config = dict(
    encoder_depths=[4, 4, 12, 4],
    decoder_blocks_per_level=1,
    momentum=0.98,
    nesterov=True,
    max_grad_norm=3.0,
)
Rows from block 17 of the encoder of a small image VAE, named by matrix and row number. Rows with one number belong to one channel. Each number is 128 + 32 x the weight over its row's rms, rounded and kept within 0 to 255. All counts start at 0. Numbers have three digits each.
After each channel's rows are labels from the 100 images, of 14976, where the channel reaches its highest value: "colour at peak" is the nearest of a few named colours to the mean colour under the peak. Only what is clearly more common there than usual is listed. The data: coloured fractals of 300 iterated function systems on busy backdrops.
# conv1: bottleneck pointwise conv (encoder.blocks.19.conv1.weight, 64x208x1x1), inputs 0-207
# conv2: growth 3x3 conv (encoder.blocks.19.conv2.weight, 16x64x3x3, transposed, each kernel summed), outputs 0-15

conv1.46:138102140087087181150130146115211166110110163143135060050117097206098140160095113082141175148103141102160103168128123147111151133090116160098127136055159153095060147161078127192158154191090076148139140134127131151134165160115114124129116161129139136142102108137161134126113118129147111142171105106113147151146149108118122113121115135117153141128121105128130109138107120132114112179092079146149070141135097134093147129190107114142123154159136101094126161175152111099133102137099172116129169110135075141120188136147134115121130136069146173158154141122218129100087124186104004022084180098091083165148201138130110146093098158079
conv2.46:087125125122145135131161139130051125137045131110
colour at peak: grey

conv1.41:166088116108187079196179083175156091111141102121076168140146210121107156202124146149048149121150125119042150146077153153145160200092172086117087118158128109101103146134146117094138165136136072086126112118145134124157122157132142122127149141113084131135103167140137151130133128147093122126112128141140146153134105113128111097160125143121080116161119099143127125085114099129140072121163130144115119127117172128138111108129125103126155125080135154130101136071128103159121088123080107113133137136133120148128099133166118131106134125098201124255117109101102100138104184063135086132170026131150183099107113188070100145100210189116
conv2.41:063141112124073101117141074082092130115113150150
colour at peak: brown

conv1.11:225096127159110235142167153116099107147118092180156126118178137152095091134175169120127074165103039188143114129128162119066098104170068062141129104027115148011137144144152097057166159139164072132151158108155124121137145097128121117129148150088126129141140122135152102134116136109124108138150133128131122126126124143109114161090133129121164148108126216134116112115139147161110112152143108119125128129120141124146123125139112124131124111145156114123122158149043171189157092184158066088152106092101130147145144133151149153132143107102188159107169120159163171141137194188127156181120115103114118126123187160148102110148199113157
conv2.11:103148122073126104149147127096137122190121202106
colour at peak: grey

conv1.31:155137115141132171126145083101207138155133142083038109100115128075168085148154129139123112159167124128113112120140128130108106092160116152162131131151162145107118133102108147167142152148062132136133135128140098110128113132136131118132135119092149136102129140129050127124132133137135136096140127130128130112141115141111139133155135128128163095116124183158140146128146124145130115158136134143120158086120137107136143128123143116121124152101132135141115133112132146111102085112141112115084126119118129128117116112123104108140150108165102072192155118135147168130171000210133145000137168108125106129138116103119090155125096137147
conv2.31:086140112102163215117136133113102160129078120140
colour at peak: grey

conv1.24:222113118071110150192168169202211000139151132140092179080087147176096154159129070123176118114169175115100115103101116198060110073086070144144153142025205120111156171099151126186124125134126092120140108124097116143120191159123124149116105151150069113143149134135081111146113139126139127117121136132108112103128142151138138142165132122127113114162136168140140101134145111117134119123128132138130145103143140167088175115185138121125148189164155141143158122118109076155128132119145138104141104139127129129131139123154115119138109124145072124121126119137180158098216133068155146202106110152104169110113120181126111073125106162079
conv2.24:066131066116131088094154104115137157101086098125
colour at peak: grey

conv1.44:048100146134055220193125175131157053094139190175153145062135057152082076141138143153120173165091180160116058179125101157182144134120103123165106092083216096120090123150117159165104127115134172142085105136142097126126090106135123129133125108156125104137101116113114127145122111130111146128095125122121129144114102142101134145140116113157147126123124128121132141098110114118141138146113118111133139160105162111164123136117125123114111125147138107114128113143158152080106158088099113152108136122136171115148117122115141093129135136048137169000058143197172093116120121225115156119111127092166105165085124087132076127131086156131
conv2.44:108105093056132131138145148101081110121087097080
colour at peak: grey

conv1.6:110181129123181173081152193143110062158105097172143178105095135149144165144164106094123134100118078144110159144145143190123120095125073106082152164033093170186035143150107152214123182063114086129128140135111148122134144113131144127156141160114106166132176116122216130104125144138135150109122121133118115130133160136133111133117136131104088146120101179137128115125118159107129118094119148129101104134105140125119104126111119095149155166119118100160147132131148189096120134143146144097144169145108122130130165155125144133128086135162184188114047121146188154090005046115126176125114151091077102155168106158138150136114083050185
conv2.6:100146091101121133088124175061111144125111137066
colour at peak: grey

conv1.27:111135005155146068107001159108150096138083124104156144134176184172201060105051129110088149135049083153099051132142150118107131154085227098171093176069164128180148084117117075234053160098124140094118103167122096145143110143162107144064095107147143147120161110135122112131095118161122145152087115099130135114135117130112139095107127174136077121119105110100112117104140114135150143063129154125149114177131096145087094119087104122109096131158094122150159121135107145126127094106107140110185120120106148122113126129104113160134121105145104142136132139139131155113100116173170123118111122151130151159113155132094113137167123108116
conv2.27:168117165199110128109115136154127145084173166097
colour at peak: pink; white

conv1.3:137150152081140176096173066119148120109084131152165140200094111119146133133171132197130177156144025139132043128138112148175061119129128118116153115111146177129062141098139102138078111114132159123157111108122140133110110104110126119102128130128137104114119035121135133147146120040115087141033144146111137163131133121132097143071130124128091122136129137090170127178152124109159143103093093127102067137134148123133094109077130104132104121114133086039128170118182044144157195126129185154110099145155153130138118127153136136146099132168166148189121165148143132106105114144128191105177042159118106116142125162132145146153189199162
conv2.3:127151144062131181128186129179132153130147102156
colour at peak: black

conv1.1:138181114114038105097165176126164206113162128195158117129158048132173146002028100139090095117197171185118116114038057059165112064098087190173168080170158122107147091146104072181172107093171210122160125124140125122131145136132144144155143133117106118132139090122105113106127116149121145119126120131144125135138131127119120168099121166123154143147123123151122138122129145132123123112125123123135079125137138110139122116133128099126135132109105156091118163158124062168124103163092032109123153166111125114110132145125097122131158146140121098181177125126186118135170161139140090115143150147155131110149114119126173136174150089155
conv2.1:179060141110156112125132144181093137125119084163
colour at peak: brown

conv1.35:167071113118229156136115096131132109154096156105060147171100153158074155152159164116125158106184104061117166133160168163117138142152076132112146174137038147111175158113142240077140130154093155142122086114107144140125144162143154142125132121154103121118103136138136106139104124151113146112162123120124097125149105130153135143127137109147152115133142158134138118131096161158131119128154161117129112127138113109110143131114147175111158147115161060112087119046171172125134142139091128124121116076079093143158079174138137119113167119099140159143118192135019110125120127052114063014150142122124097148114074135144120091188079119213
conv2.35:093159083097109145087089090072102104110154146121
colour at peak: grey

conv1.48:077163144091150085163168138109095121135069153127103144151083162186069133146161142170178146101216069166169058106145155096188135176107097114156126168180106098168174073143120084167060134118100160163116111145148119154185116143125063148149137140097054087141045122141096156115124127127107127169127137138173138130117169150141135103090110130166088135101166100176117120156142086175128112119095105134073172084103074125147079106093131110094203136097096141067137131098112101098085133135082126129145178134115100124135128133116133142125121105063170040131134121114116088086133107118130101134167161131127166132152113078164176130141153131102
conv2.48:154114164174109132151088116099086164067155143099
colour at peak: brown

conv1.50:107097130134113084183107058085188113189128060128197140159182163180092138066163125199099152139116089074014124125118080177187165191148129108102128158081158167182150154084147099111064159137233121117084129116095110117127102130114161133115143120125136101133158110117147109113160121114126182134112126119149103124124120118106156115084138107115133129142131129133166145111090125114136109164154153133115130163136082143088109140160097138125137106134187132138122134117138144152118107095149124117117090098117090133114117135169112162116128117098117142041163092147050161165116169099053098217110180128144116114151141203130106113103152116150
conv2.50:160092118074080116133154120100136088081114182137
colour at peak: grey